Rows from block 3, named by matrix and row number. Rows with one number belong to one channel. Each number is 128 + 24 x the weight over its row's rms, rounded and kept within 0 to 255. All counts start at 0. Numbers have three digits each. After the name is the row's rms in percent of the matrix's.
# convs0: first width-5 conv (model.blocks.3.convs.0.weight, 128x128x5), inputs 78-103, a 5 kernel for each
# convs1: second width-5 conv (model.blocks.3.convs.1.weight, 128x128x5, transposed), outputs 78-103, a 5 kernel for each
convs0.54 096:082133130162133075142159130125123129119144148094082171167125119110119148146113129170133131118118114150122122151174122133137117163131093121133152077098123102134105088154118129116155126152139117117135143107146114091104135132126137143138129126133151152139143109112088170142101107149135102111124138117131074144116129082137103123144111162089148127130135107123147133123115116123118129154167101128
convs1.54 101:178153148089086165128148104162113140129148132149167162120098121137136176114115118112154120117068135187072126169155116125127133129158179114114153171155117147141087148105130142132131121107111134094130109132167091153180150105116105139148144151098084107126094177165113121146155171158164156121150121125142105100107142161116136173131096130118097130134155104134162140125119130126073147101124120157
convs0.55 109:146107117140146155063154114120108145117141139143117119104154103174096161110154157112107122093152120149142164151132131126164132125140102123123155095149132119155134115143186080116091143185129132113127125110172140110114119149162091120130106158128116136130149087147134138189136125139088159131133132156101110139131093130135125074164093064146131161097137148089127134108130106161127110138148164129
convs1.55 102:107127108099159128168110111137125120138088110157176125118118143155132163092160125094177083153117068113150149130121157111083121126150130087109164150090163121110180104121133149135143120173148101129099160128141157161133129104140148138120126120150133143157133139143116130149146108152123173136100120138109161131099119116134154117122110123146191151091101107135148103066139123175100139131138122156
convs0.56 102:124117147132120116139127142138154137125160134109139108115109135127157147120150126132142144160120157111102142112120138099138119096140113140105095126147150080093126130117140151153109107124110172114146132096107148114103129121132136100133117113129087141158104110125139114114144134065155151140091135123114091143116096111140109096064177138125159122114157113145135117147166141073109097175156135150
convs1.56 100:116104091090149111157120140108099176129121100080138115100128113157114149146147131114148156138151110134113110142135160140132126147126157102120168097145133135101138146135128143163147150128111127138132150123165132126130110131124157090126098125132132132106162113132148137137105136082193105115086135155142120115111120150149076124140102127128140113156142128120138162130137142128138159126135140151
convs0.57 093:098139130133121121121143183126084113153126109104127106169090133124115137103134141083125107129129112111115128151161160120105101134151133137100160098137145134118151136099152091116202101092150119146133126124101108116122095116142103092123127173132157173163139118138161139116119163184108113103167155129119127124132108161116098101139071085168121154078120109142161148129122144157135105098131149118
convs1.57 096:118140137128143162138117082132121127161118103121150136114126132145131084122100138075128100107086119156154135155068102155126118125112109130124121128079112102165150090160118136160100086146130129097138155147108105138102143154103147119090096086104099184112096159157113124161123143140189163140123130117135159160125135146141094074141146138138118106120106102156148143135137148115129109128147136084
convs0.58 098:153164134129107107151118151087112144132137143093190127118105122128136140093154138112103143154115156085121086190145143177133143148127107082178156132106108158120118124145080186084134103166148082101144116119123134147106147130131140137122128123153142125110162129131130118103072137115098133122125116135154139139102133154145121116108118103135095174168094110101106134113123125160120146156107153116
convs1.58 092:116123126091144128123117096145104098140135145113155105229060126134132087152122080149110121151138124125092117175082138098123145105092135153111111085098120107148114139128108139090168112084176110087157118135101105129125150149128093124172117135103112099146147121116138123123117113134058130155084153143100126098160148142111113132159150104079144123123134126148171106143106147117127106164106134130
convs0.59 100:161143136120179129123116114096118146108099122133103162181117158113138124121158124133109105141104080108160104140126125171109124124105113130153111136133171112169112115143078118157064092119115174124125118128139074101174140060130154130163108115116101111145110134128158149098143107151137109134138118121072115131141126086125146118099136110112073152122168159113114140120161115118117105139160150154
convs1.59 095:094104115093078119127163130148123079097157143140144104125136148112108128122149116123134098127099112150145150132157133079122157128137115138131118135113121158157169141135136140137144130074116162162113140143118170109083138128180140102105098148155111144143171128096135130155126092142118148136154154142161117150134125146152149202141118104080087133163143152131125159109107101127136126134141111138
convs0.60 088:107099139125161178140119102158151133110128135121092129128085094122154123145102132151145155126096111158140123102129128131134169093128128137113049119135107105124124126118144114123159105144066112155077141178091089114138157182125112099135080114110110096107133061104137139134100130128131134105138150140149096098150156151091149148150133179139106142130123126162083146138109136158125107130138131154
convs1.60 101:135101134143148148127145128153155107122130091124111093186106145140137080141152111149114128123118110137109110110094145139115101128141096122113078111133117136116128078170140157127122159096124140178125148110092097126065123188126112133093087125093119173138100108133093142088133111095099141113138122089083138122126143108139104125146106068125134106109132109162156129118156149149104108130106149121
convs0.61 100:145123115149115116103152118174127125104132128137168136138178186136127085129105103155116127125126140134121104103125130128135118161139108139126126099131147157137126140070144156094149087131134108157165143094174114100094095140150128109126137114094127113151116157118123115103118171171130138140130145139101110116126135156122087118170115149136144091203131100134107130083081108124179122090104168142
convs1.61 100:085134164123150170083092142146124127150083121116132144133146139150138119139174107114144150148129112157140157146129169162109119149140142117147124161140130101137125178121120116135127098138108093131105206172111108129165098076134132129112109142158152115120106128129110144100118093161133168116113131081152133109157147119128177156140105136130119127113091113128113163141110121124163109137149144147
convs0.62 094:155115144141141116161130102155116138098172124129120121106118091122091124180127147129122117100159071121126124109101135114151152134122161095128147110097144128091114113187102112161129110124105128134140167086113100140135150131110142134137143143131118139157100166137105105125139137101128142160131146094122127133097125139153081161140116145120132175084131123152148102153115140123140109124158140121
convs1.62 102:135085118159124131112135129119147169108101147134120127138152164107119116125081098168121113117144156107133122138117106151123139152162093116096144187086104158132132124131119121127123158130146160093142075162150095056142162163107151162148113135135131140128124126124147152100143129118127143120144088117124147172165093103103149172116133122081149157080133119122122143129166161119137105153133146082
convs0.63 083:119107113123102124133138106097177116136149120130112099168109123102158132114126142156143165137130128116128131097157158158126151122103106140121139120123149109124105117119140150136111115103107153143138151111106102162110169106086149120132124142078133129071119168178143120131113157111128146141178172149106146159163147126135123119168129167128074139087108160146138129092086115126152119076137138131
convs1.63 085:106099089152129125129129143121133088133137128168142145160138126161156114114155134137086114154117089133124172142111141147097137123135137105122145145129140151112174117091139110119114104133155130132150079117094146123101138111073143142124150142152142159147140130068090126117177124130130179145105148087141127114113133106165145128086100115090126090117138114119157135118161135157148093129137146138
convs0.64 093:128133066134140134098110163117156147131125131128101145104118142124102126109101129119133169127125107124084131129114111116122124151146178112131173133126107128113116157150125080141116109073122128127141131140125134100121105165163106167088144123125121109136145105113165165123158124116112151142108085113153114139121141125160113090145092127113145098136120127121126083122089128113146110129139099112
convs1.64 095:134150105125172151123122087179116091131158136169121146173096163162131116132120093114165128091122075118133143129114146135091144128138091112101136177123116158138137144100149146168131172126107132127119129138103140170128114081160108155152082163146132127122107114100118088140125136131140141148111141144166110189128087181083145128103132155168157091116142128100138139126107167136139083133163116095
convs0.65 089:139113104107108114120130151145127154106149114125147122115113127138132131092134120129155132104165083152119136142136093120101156112141097148139125125120119137167136132076134091110136151131126118091120107122165157108098104153130157114139109127177119132081172163102137156131153082130095151108135138109100171092110154088098148118153109119130156147124090115112130150125094125135136092143071165133
convs1.65 097:149079137149167128161105153139099131120104149160123092120098160134134109106109132158192131121121156137138110147146138152137115124138076096103133092131118133137125125135135137142155094085114143163108096187136094121100140124179140110129131137185152171143153124117127104095097124134085143136154108173152131140148140128117141123115091123157094133147124145174107087164146162154108128175106128158
convs0.66 088:102133134147112149117097144138107103143158157115163086191072120134102105143143120147132115114145117102113143130167174103116117108152159150117146127108161138118132138127135158104132148067168127136160139119171117095103166145188176091148081141139103113145156117144126092178137122107104133172115121112137128108107148139104130120105057093197110150112118122126120164104123103133119105124064133137
convs1.66 090:085132158121118118131095125073107167097135114164122138109115117139136109128085106164146124117117138166124145119085085114107126126139153147108122149120153109131117144128105159131157152136080162138094111120093166126153142156119112120121170131134151186113141151116152137154124116149107174113127146125123112111131137069113117146148159150105109109119090120092080119143185095119123099124112144093
convs0.67 099:083155155118173189154153095141108142120151128130167118142135103128136114145140122098150138119179140120147101139131107134133143120138147134111098146153132132117119142127122129080111107091142151104138203086142155106121177094103167102130095111118113106096119111133170118193114098126120159143162141110128164095090120105142094096062129109133103146106119120126116137113091128152123152151157129131
convs1.67 100:113145164115119115135087119107123143117151151151093135131149075095144150165162173070110137155147122131131103116165146135108132129141140142110175134133087138117098120127139121139137147138130140066160144132133069114167129109094144118142144207120108172125131118130121123104121163172125133139168131138143123084125142145122149126161153133131107152101159129164116141115135128105100110085105165134
convs0.68 108:097100102126167105093131140156134113107132148147133163139105122139161185165134107116104131112119149158163125107129123143125112121118185104132085079131107137098109172104079114103180191104145107100095129139146140142113105147099107085081154132087129096086103115106165145138154113136136154102127111123141160160137069140122121087112110070098126138139106113111120119159145135137114081136184138102
convs1.68 111:163139096164128158094119098142147136111155118131142106143160118115110141103125123123140082131100096146134119147145124163167143116100112136111092143096176136126129113109130094118142113057139168150161091143143120120114132131128139167124092147132114135144119119126120155121127106168125102116120124075119155160098102120128118172118087160129135104126165124147163069106113138138140170155106114104
convs0.69 089:138107154104133122171132156097132117148098117122155111172089127107152119124086142165115114147128128134118078180111121149106143113108115124147152172075112143144113151105120090171120138123133162133105113157107128080122116131114153102111103141125112148136095147121118091145097117098136122112135163122145110111130160152097150137111124122188099131117139116159143108126122126134113120139157136127
convs1.69 103:118127150105124116120131130147120124105104124142121105185147128103136161158095132172108172067134125131143095132126166126164130150091129160090142129126103142123124121152118150090157086131125095123145150053175138111154128155128147097120100162146127131138078096126125155151130149160110177091091143096114120138193134146090148122139100133105109127149129181143175156122095122106155136126123134145
convs0.70 109:119126154131127143145163108119119111113114144131124181135106127098129152165147121114153098125145129129129101152125108139154151130105120102140140153154140136154125114108142080162124114136121125077131115136113102180077139134123133116131124123148127070129138138124093115182145141124113086123124136142151131140140097129116158133134136160121141123094101119167100145156122158129106145108136172116
convs1.70 108:129158115104096106183137103146133097147100165146137091113116111136135123143173150126110170126118122152114098134103122150103101127141137148132109114111110131115129129150130135146158122086111134125134132133152121139104168167079128159091150105132120124173131077122117120133173172148122134125131096119174103105077145116124141105153130164142161133079121141150072113136115110090122098094115143170
convs0.71 092:120156122116126143120112152137119137133153091126117155141078155139086132138117134119169109116128131126103119113126120134134142140147131108117144166098127122125137114133132115163125103121149102139114168129113085168153161114099158142086150117117141101158128134161094103141133124123125162153153197134119087214110128098156114116126082099124130160101140159110151138115122096110149130145099124080
convs1.71 093:149117124145124114142120134111129108139122118120173078096110121136114115145116105145102126123146116110146143149099093121137114124126122147126084121137099120123128134098176115136134145090123093120096116162127122089113117152126103149131079088127139143152135122111132123150167127067095116127155117159132124126098135158137096125164106162141149160163154123147147107125147150145105146175114154129
convs0.72 116:085141161134147150154110120135120124085162114154145128153122091146139098131076131126129145184105124115140145080166132102171104146132087166085065138121117105131104141116123088135122132146105126118115154153127110142135118153109103135148099146094115136147108106124154111149125086143141100089106142158112130143144143104098151149078148109090154132141108183157133155109131155126154114137158148091
convs1.72 115:129132157113123141149168139121114145092126130118120126105127132129113108130130113086140146140123055120142118097070128150114135109160115155095131108096113143130137102137165112099115175107135112141110130154109131113126161154141117139132115073133084116134126083132124113106129124100143163100113120141116141169119086130142067139118107138130154143120160115160141130173140132164087096128128129173
convs0.73 121:092152122104149124168172120105138119080165114113098124167137063144093097152123118121137127147083187100132157125163097109122156124170066145130123082164126125100150123227151146049021065131147161127099135126131108123144128097118134115141103142111154130120128137127134110117097122122155121151111139131082090132111166148165157138140112118097122128134157145105091096077124129201185132156107139132
convs1.73 117:130119106113143104126127153119124106156148111133133137145101076157154171111080131052123149139158113137106089106133139117122155171114098114139123127127137066164147146109100144167150122192095145140104101143138130139127138130129108143144124130100065134119062116117118102160148176127087116157132117110136139154144106121163109098114150151167111145117126096144067103138130150128162109131136129136
convs0.74 091:121141155150147122204131145093082140122121153113137114176133162143099079120121131133125134145151121126093104125102136108113115134118108075145131117123138093141162154072112100091121126157152143149141163125098130118077129124138137107185112130109127163123180134166162132122076114092126125145134135124147165175107145142118095126117128127134128188131153147159165130089091108134126094115099137110
convs1.74 092:120106103179137142130137109161088140108144132103156132149112159124146129136149158159100099142168136125132149190140168143133102137158114128129149108130151147107121118144129132125132159134146126104115143142133076140162127147127153161123124132128130101079085146133126130134113123127139140116131131125136162137128135134153104110121151129139090134142153140156164131140141121162109094110133128110
convs0.75 122:104152130109153125079138149127115149119121128138145156079101157122100119155123135141139118080104147146103137101141109126131097151124132146096131172105119158130114101127102142102161135135118147124137161112085143139161148077145123165142114103171132123113119146130100124151134154122125093125135096129096100160117168126159152102149116138112109105109172104094164115078132142127118094170139089152
convs1.75 111:073162124165154126140151068132139085126115152133151087137118117126141111157107101115167108074109107135137117148108122142145083106107117116158079148131129097108105131157103115154147109186096158086156166080101125162169132118098137095154149099128128144145158118126111106125127131096147159136088137179102123152140124139154159106116126151155128108145104135136116071121122142133079098120120139130
convs0.76 087:086115158139144143104107133079125118136091153132146164120094089119122161156149143109086106099121104147166120119093139153169127135086122098111106150152109130108139144113130137137093133094112078153146166127117144081130159126143101093107131130096149127183163093075120142127104148116122148121121143131082096110137189124108095151169090142147167145095124138139159110117117117121149161150111134150
convs1.76 093:128092105164154150116101135124140152100139146125066142161148151119114115101141137127151162158115172127096132114157142134123127149140145146148183117104140115119118132140163118137133105118135129093120118110140135105155127184135148091143142094144146130112116133148113107077151142133143105101125117137140126133102162133143122095121162160136114112103075135135147131094166166126137141156107079083
convs0.77 120:116094165119157142141116109156146105092135131109090116156120157132152139148104150137096135156120127106101116103156118132153115134125108195067092159115082104144095126137108128109106137080150140140129121184097140145128135141147105138127148122069106150118143084128158117118125125130134113111115160124116118117130131114106177163121128133120128169123130114123128174139110130093122128118123109114
convs1.77 109:150135113133164114149159144088122149097131112176067123156117135086133148140138039100150149100102085147130150090102125147129138134118088143122077101126154108128103134143126100153155120143132122122150138111102104115136137147109142111182136090161132107139162145088101124157141147078117139143150132104119147153155187106153137123120117134123141084120111109120091103127118149112158119148124149163
convs0.78 113:129158115108116127146118112108182130097125102112104165144076112114156139148176195145112088099152138165167121134136105183160126122123115115053113137153131168117112102127126098127108134155133097122160138128150141141128090115141136126115140131181120080106136088111078164160128145123095119129117121138169125126097168117127133106131109117167105117104095105146118092151137155138135166089075133162
convs1.78 109:121108127145155128144084125138105118099076192095101128126163124120148126155164149135114119135146134158138144138141140147141124109088118138110135159114128173116164114137143136103128108087137159123137102145134118156145134104128104153067123145126091081161083092137101100115160121141101120088139121104143130154142125115100164166097108110130132149123141137121081142109146130095122133135133143081
convs0.79 092:136123119128151134094124111118117142144094132133087122069157150071107144150098112098123104122133143121087109136097089138161145155142152128132141101115111158167131171120146159126107148116120162091121105119145127120156146083125101144116130146094105117152110140085130138151101121160152114121148122136142151129128146114125135104125140115074169071121112121115137132081076153130137142115144124111
convs1.79 091:112099147139107164129097095119166157122097129110150142119168142150151140122144131113132178105087142154180128172173167146106062131133088159139109118160149124110119165151139155124122097148144145119113103127142097143171120110123121146127130142081074121158143157112124103127135119141138146153134111150107147109118142103118112150134154123103168099128173133127141077124147140116115100101163154119
convs0.80 095:142121104090107106144086123147087101105141137080133129129138131116146147110106123120122144128121120115129103147119092144095119083177189195156127120110105145111123136103078141120112126227121126104110091113112126135120123127174171117173127124144116109131142121121105111107120199139121149147127108127133103132102144134128132153186104108172111121137116149187119118150128116126134109122150106095
convs1.80 097:136091120129119174111160088155126131145115132115154127099120108124090136109158186068107132142101132105144111120125160089182133145113142119127115156106147135119090131160108143073128127154130117130133161124153105136146115130124142120111072115112138128143165127128106119162118132114122102123117136088113118114135108118092112155143102108161142105121138174108154097136140128128131132101142112133
convs0.81 090:108112128116150145126118145129112129123151157140105117070129073141129141132135169157116175126120124125104139139125067151126134138125137071108178140171124093107159129135127139148160117140116144142126127127084086155157128135171133126120125117115151163104129080147149144129130135132103128133123119099125140110103126098095150128095114125100162112112145127137132147136146092115126085111176121128
convs1.81 098:135095115102149112138118145163092160147130141102088101111118093110128115145127129108104103108130164137142136141120106103132123126163146137090120141101125130111165134114086132117158133157146108115100097071110133119121134115191099110189119125117099123123138134153131118092132142086121112128152136086102147172169139080134096103164172127105147114156117124111136133170141146123118108121110131136
convs0.82 109:158114145118153114113127110138196102145165076097111135115129204111143112142148131120133128127199156114132158108093138151168147109115129088150077148146111166131114133085184089142124149132131136087104123131112128177137128127139115128158106120131133113139114072089127117133169137120115087120148153131112142155156098157100155181123113151122137107111113127146123144102112109122102179084136097122
convs1.82 105:101136144145092140129127123138174097085127155110091123132147097107106112113152143092111110154140130133129159123117095159113100146095099126133137152115114114132126168138163122138151109121104142083126141123133134148171132129160155151139144141143134142142110116094096126135082127132122149123083127106124184141093098146119115115145123123102130126112164111121196145128166128152122113126141117138
convs0.83 096:096145139129175147131147093109097114145156148145116203082175104136105119131136126110156142137118132132083167158126137118106120127132086131139123115106155146126143118100130147129204168152114153105086133108123130145147122175123156120098158118120130125139148145158124146120156111123126104137102127165147110098096091086149100123111143087083156069186097132152165166110126123122154114102115112089
convs1.83 083:117120157130122098062121094105144140120126140134132125138176109163147126163091159157119151095103111150129119098148098136153132156088095157142130113112179156187162160156149091148126157132127103092118177110102179120114107136099163085141126108161164123144128126175131141153173103127124086135135088150124116126159127158081131119131150164083105111100135158147114139120112083110151160128181170155
convs0.84 089:174171140110081113086129161139093177125165115125120129114158118175168105059101129133130122118126175133110145154099108123118106116148150114114139117184125129140077123113124154093160190170122128124133092164117102119143096110120111141136134084143135126108103135118136131104131137135156129104149152141112112154142138099144152164126121107131161168141095119132128147151130074117125088168137081105
convs1.84 091:110134090161093102169148147079115161130127150102138145124129082140138127157166140100135145124109113087132158106152115090088134176141132120107151140136095115159108161138112119157159133103136104104134127155091151105113139176118144142127089152130144124151145124110154155129138117177157143123130116185145142113124123089092131108101172093077085152132143146156125140150136156131137127139090155154
convs0.85 111:136124137147135092131139140116102105152131146136141106171081122107131129154155125103131128118117123137125096181121143129113139123124107135173114086142102152121123108117133092167087105136171099131108124110106131139116119109135151092139142150151139077153126151126107126150108123143105120122137140119116112134194066137113133112141142133180111182114087126137098127116112098148123079141117137087
convs1.85 109:157155137111129117105143059121117129108132131147123095185114150106152177115116106150147094144151120133131109151135156080171122170135132165088124127144115159130138143169112186070171137107145145148114101138142116145169111168118140094169115142115132101157144105126124149123136114131122100135107131139134086132132110115118163109128151153131150101130108151124118093125112137105124132137148148118
convs0.86 110:130122147101130146069154104133143122108096134119161151141154143147138164128103126112118135133140092146120118110113129167130148148094140150105106120128116140119156138115101053173182143154117094163113152136107121148119140155098110112126159118124142103184116116161140122092121158155092129121167162097113136138166131112086121060160165108149100111145113129104159125097145166147090139148122149116
convs1.86 107:115111116079155174109108154124145133100133132144178119131149149146184109113110144159119119140072176183093132133155152131153142129159138137117150144116133119116161130101194126124138127124134149073141154136120164121163088123146121135065127124099122123160131121159124090136093130152128121166125074134104132123123091133128114097155108118160152122090124119181080115135099131101150152127116154172
convs0.87 093:124133155122122099109156101179152165108085142080149132164173143135151140075122160178159117166176101102112132135156124118135133105094131108164157124150139121141152123151114150143107132110168117112143095115102120148123069088124129160150174105151088098134134130112143138116100128147144135144137145134129142133121115087153152136116094107108087141149122081123173102126142101125131145166168171134
convs1.87 104:083154140133103115093152159118120160145111128116141132145105160182163075118121106125139129132154149107075155075137149186149122139165131123122170092140131138131137138146133122090121121115090097108211139092069121141093104188175125073154136112157119127088148141108185149134154167114112148096131133141121094123156120162148168165128127117129087134135121131130111106110117120121135120124149113166
convs0.88 109:069146135100115159137081082163127128129123147147130134160114077162145116113084147117118187163096103186137131106128109098173113135109130167113087121140101127127146110120076148104142101160097139146077151118090155123141149143109110116158158121129141164145123115124123133138133129127103106127140141166167106134116152141103134145114120140104162138123158168128097121137116131114096094154143136142
convs1.88 114:124121162101109136175142116119094125127122117114089147116138104096079143133089099141159124135087126124143117144120113166105085135125107134132118088170095124106135160149171063119151097141134122132120101103119126082112173130142173137129138117140143147118152098138140105106152143176164136165118132123097175092139169164133119119098184127133134152105167113106100130125127130125140122144195109116
convs0.89 097:160139130102126114141137089103127103121131154116154137131104128133126150189137146157118140119146102116117126149075123110138134114143126136126103114116095165154127118114156132141117155138160165144087130130111149132153161099099130104119123107152120143129097131093093137125140136126108121092101091083083111159156160184121106161120131109095092129104166143151152104110068087113042123117132126149
convs1.89 099:100144163172141094133144114117117120107098145149111099144163096099101106061086095131122133126128150147148119138101098132147131160130140114125108139094113137093101128115108137119104124114158177114137111137130169126153136169106137126166178172133109100102056143109120085146097130139092101128110102106138158124094127097112144114088101138132135114116119114142143118131114144146137136146137141178
convs0.90 089:133103150161105133129109172135115154111164133148179113159156130122126129136117151124138102111116166141135111129121098128114128129181102120121130141128107183119124165125159142105123112159135067171085123154107112161087109133139123129123146165102127107077142146102127147081113128102088155140143116154106172091117176136097126132107129098146115137095150114130145128114128134163122108143121113118
convs1.90 094:088112127118183130096144138173118144137112130070139121133114104091152106124137106166133114131126134087143145155080174118159107136120152145111136103147105125153138137131133129088132129104116149152105131160108125078118126116100146125109075099158115132114130152108154127162161124113138139115140137123105126117157137142080103127129127110106133081129111080085162117128120142104118119111134147125
convs0.91 102:101109111126107084147137144103103098139124127072173084139130124156151148102108137143120142089133130134125126156132125106105151113105138101175106117153149150139134074150099117114089146151115130095149149145130090117128124115106153143147088172129109123132140112143139134129105127134128118127124162126122118130127117097073155150132135094184083155121163093124102121129114123130114138120173110090
convs1.91 099:127084118125175115096154076122131133151142127118142114177145203123127132157133120091126135157119125130109114111136203127097059140117132144106127090157126108147099135124074149055145139145121161163124094111137147132123155130117134113125123090108127111158127110175163122144126113144089155122130145129143117115157111132157128147147112146145147069144135128124140124152112156067120136137142124170
convs0.92 092:107090034141143130091124120133133119119116128155100162108121131167145141126114123130127113104070135116119128070130120080099107088140130096123109124090132132159092090146122130087137145105154115121107148111150133176135115119091128158110164131124156098109145118124132120147124101103116125126107110136150180115144130125069127118131112099089138110121151164142096097091099079049090128122158154129
convs1.92 087:130131136114137110153147111085119149180129149111153139137103132145129138140125124097142148150124122158127132095144159125133144136109104175108120147063143077148109136115135107127138115166145132161176104112129118107108094135126141145105126157118111105101100130134155061093110102090114072141128140122103158123150173097110137150140114121115119117134108149150121143126109121083140102142116124126
convs0.93 101:078153156159107137116131145121194141154125115112143092138160112164196039117094135165125154146138132166109114136122122165128150160150121141091129161104130089146166147073161134159119138159092087139121102135138109146103147116106140126130141137148130179102133114098161115126099121140165155080105133156108103092119168129117118142168115103138117137130116135107098126130105096113130169180116135083
convs1.93 100:108107162093104141120117149095127130152138120141068142134111144101158113122106091166124122111129150083117137157097147125093161126126127138116093121126124123138139126157117100093118141138157110120115130103114110161118122106146121163110132172092118155122094139147098148136115104117161159118141134128136131075144135136113117141109139109137128182131183133129124106144104118115134099146107079152
convs0.94 095:159121113116099133167095114108165115137110109136112150137141131129149120098106135102131167131162105086143133091141111126158120099154086173160128135083159160174144094109147107082177113136145136126147131107140088102095158124127119141123103151131133117090150116115113128142134142108125118126151142109124158126129102145112137130099163143129102119091101143120092122157146134134122134120141093149
convs1.94 099:161123110144168110117199125127150126131122131105152136126072109106125127136119105104146135134142103140142087135109142093122152142126141154142103126150099098122137131147125143120102073134111111169123100123084135089106089181151155105101114155078099117100147141119176149181131109156150095155175113115158129175125136122133128130092147131137160113137091112127126116130110093110105109142121125127
convs0.95 093:133131129107135106175148122150104109142135147066131155144077156082142118083114094118131137131100096087127108122160122147125127143132101190148149080104141125129113125155130140149120082119104108135113151132087109130092100143173146148117117102149107154098067201140130138142130149108129135123157139103084099117118143137152178146097064150125113135172110097115151138099111114075121169103112121093
convs1.95 097:146128141162150137142160138150125131142169129188146148114124156138108107138102125122178152090166147141164103129117121138085105133131113076118125135105109095121146134139126124095159133135184095098075107142128119119131120113117148153144118129144137153128134123099109117110135110098143141094134144154165142137150135136127098115123122125129119110095120116118157140109126140135143101125133068098
convs0.96 094:127112138128105097177119125118110163123144086154135062137142154119126181090092169099123149134103122142089136142147117150124113136124134124117142169109150142166127111128121108114169106135101152099143126111129131132118079089121090141122147138105162163120082154154132135161125127116110160144135134132112135132111136145145110169113130123120128109141188082141120123127105129129112103183129155132
convs1.96 095:144162113107087174139114133129169095134146104127166154135060101141102108129109097154121154131126166138159134080125128191174128091121158116126121153133129142159144154173124121116125088167147106112099094075136153129153140136153159132142137124103159137160082130123096128108113105128115125172165125100137123107140107163153142127121152100094164118155145156167139105173131119120168136147138152181
convs0.97 091:126155117107118114141119117120139125141142121136133087117144173186138167117107107123097154126145165120104150139164167151146118126126113118167169139140124109129164123113164117127169153147166132133115172109132114137127116123087147144115151107183172148076102088124169114158119126119122111143129123123106158136164109153102178093103160131124180163154077113091092110148129157154161151152083153142
convs1.97 094:090114126106120118105120164194147129123096138137132075165111115152131123116172167155136146092104149158152117132134108078119143123103148122171131170150140147127134134108141105106131116102150156124132103120134134147153128123151140125112159175149154167148171133145157137138142139134126092150103154162143123116156134157120164110149137167138138101165087097169133116135112116156137144160110141145
convs0.98 099:125128110108110157132169111187153138136118105085135116080130172178155107119153122147131129140154131170138111128110140104082137093148193068173128130102151104132140142135142120124098101118126138136150120129150120094128080126160120141139111102140121101139083114161101153161145134117153123119124151129139167119105103098114118116145123105130092130089119133111128120187097118144154182122150107070
convs1.98 100:100156178146134178145163169131100139112096124102110171139122111162115065130120118164111097123152169091077123168126133160115112137093119124135179120073140137126150196111119140192127117119148152147148175122110165125082074138149115142159143163166192115125133136128130105153173099095110123098098161138118113094148174161100175134076151137075127085097090154171128098114137141129088090115112132128
convs0.99 093:099094108113118175107123081119129142121117123139162144078131138100141135131111142138130138124146112135134093129121098086128086094132108126146147155109116170096090170208167079118081160117141090121083162176109164136089141131118128125131145107138169109136138147094150154155116137158099137146121175143139134130166087148130174097094103118137090100084169107103150082184108134153134117154116109186
convs1.99 094:101139146075086134106136149101151133067123138145097135122111109174088114147134127138096129109097123132126125165117085134175097110173119123146114137113154160092130095106073143107148145147151133149159138098133129194123128153144131131091129105095122121107108122123099148147101115118153153117139147107051121158136159171109126124083106119142122146136142116125179164097095153133134116122144117118
convs0.100 102:112162119107113146100113154134122123144159150110116152144120167112084161132144117089171146128147128114125135123112148138129125123082158126097130145128128147142118145105103076182138125118116105103121156146115153181110135135123098107126135103110093102134146096104174094116155158136104135129143112098117121163166144127170134083105171144149117108131125103121151152118114150150090174139092142150
convs1.100 101:136098118151116148103152131112098132168115145109135132147093125120131148103090097126141170151094131121089146125134161126143121113143172129114077136099110140125140089133144147113100143172095117167149124153125157156109117083126124099106158091124125153145124158106135181145152130128102131136092136123143119110112074173096139116102155129129110106173159134116111183117150164112136095139112128136
convs0.101 106:147157134108129130142139132104163109138131143086106154151131128101127129129103118162120099106110135086164116122113171076131158146101119105114102162111133103162155156163146237047118134118160126114125106099121150123108123121132110152096129120130113123134146110125112142124137118119139107126125105114133094137119141093125144158086137126096148129103109120134159145124130126107165112139119151103
convs1.101 102:174144112104155198085104099158133137143129130084103176151132169104150137165158111145119117136153147106131156134138118164117130109139110155112104149160113146099072157087120114163132125107113135143149161116123111146136089127116144121106166135114107143130128149120128127132121130158128173165110118100119126094170137166163153095111147168127117101141131176128117153130131134128138112140134151116
convs0.102 087:154102131157140115065105137125144124087176129133157107172088097133136137149093086116090129102153149103099123085106123086138132094153111098146119103149119101132133113126120122134183104081153084157118124105146109135076093091175153114157070162126188119091133109102126173152139108151163124144130122117116160106115116115127140083118140105172109099093085090124123168112125145137125107105093146109
convs1.102 086:118115129087086127097132110122115123137118147130101119131105120151155120143087122138135164144131111088144166126164091124103143082118129139161125156120121118151141132105121108125146134107115157135119132121145170160087114083111114106118108118132093115135170122144150171133110136182139142095101139126127098125146122094131065114135131124156106137096084097106109127130131164141122144128116092172
convs0.103 100:110114143122136140129095163140158159134152132132154118146106121137140140106143128132117156162105127129134147149129148139101114111144133179118147137103133163122133174125116143146129152123093141136146139105137104119110136132146119118157092170125111159100115123157132105154151124087113128135151133128136152106124113145132117150103120103156080153107125122130114144137157144124128119128116106120
convs1.103 092:107143124103094123151139066146113071121125106122143145109132114148152168095136135146118106121182109105134140148143160118101137107149106134185104142114124121134112133111123127143152108135103116131115094109116095151131143138139138156140112126114132144091121138109135109111121087145146139140151169058167131143110136112111153074082137117096116098123148107112087147144140125093092129163128103142
convs0.104 093:140138160162126153118159100150130152164125123169131179142111148093093099125148136133122104110148147129117137073198105145097087138106142140119138137150121107113121120111120143173098119121163153157149158121157154111127099120189145100123147084123108124192144153116155124130143107137157123135126119155092156112146107114147134102106102136111172055147128106123137144126112124133156097116135124137
convs1.104 094:145103097158136115137130151123120165128144085130118165144069144121115134139165054118101105157114108115109163169132150153112120157124150113155146116133146106124162128124108136106158117114116081088146144179103110148153096138096110201144154116167161106152143129131117139104098162100124156147120114118130140117105081094159156080104135090127141129136113098113121107129147100143164120086142135127
convs0.105 084:097119131111145086109134141114151072149160091115109101192131091128146144131116145131145087118149115131122145198140155069134108111123133128087097148132190147142137170137127110145099146154133121107123149080110126104100114112101131142139096189100085107124102135135149146135105139154101092118172177145146088135144123111165085071138097169124125124125151101126128180121162146144105127165095154120
convs1.105 097:147106123151123141135125121149126174119081115140115097121131132157111101096102129141179131122128140105133107106128074151120124115127156121093120133112139128098125126106130105094113138128138121144109114149115112149148113128139113121095144136152148111081085149125118159145125124109130110146136140156146100173118141130137101157148170174148099168145101149138160107111105139152158135101140136135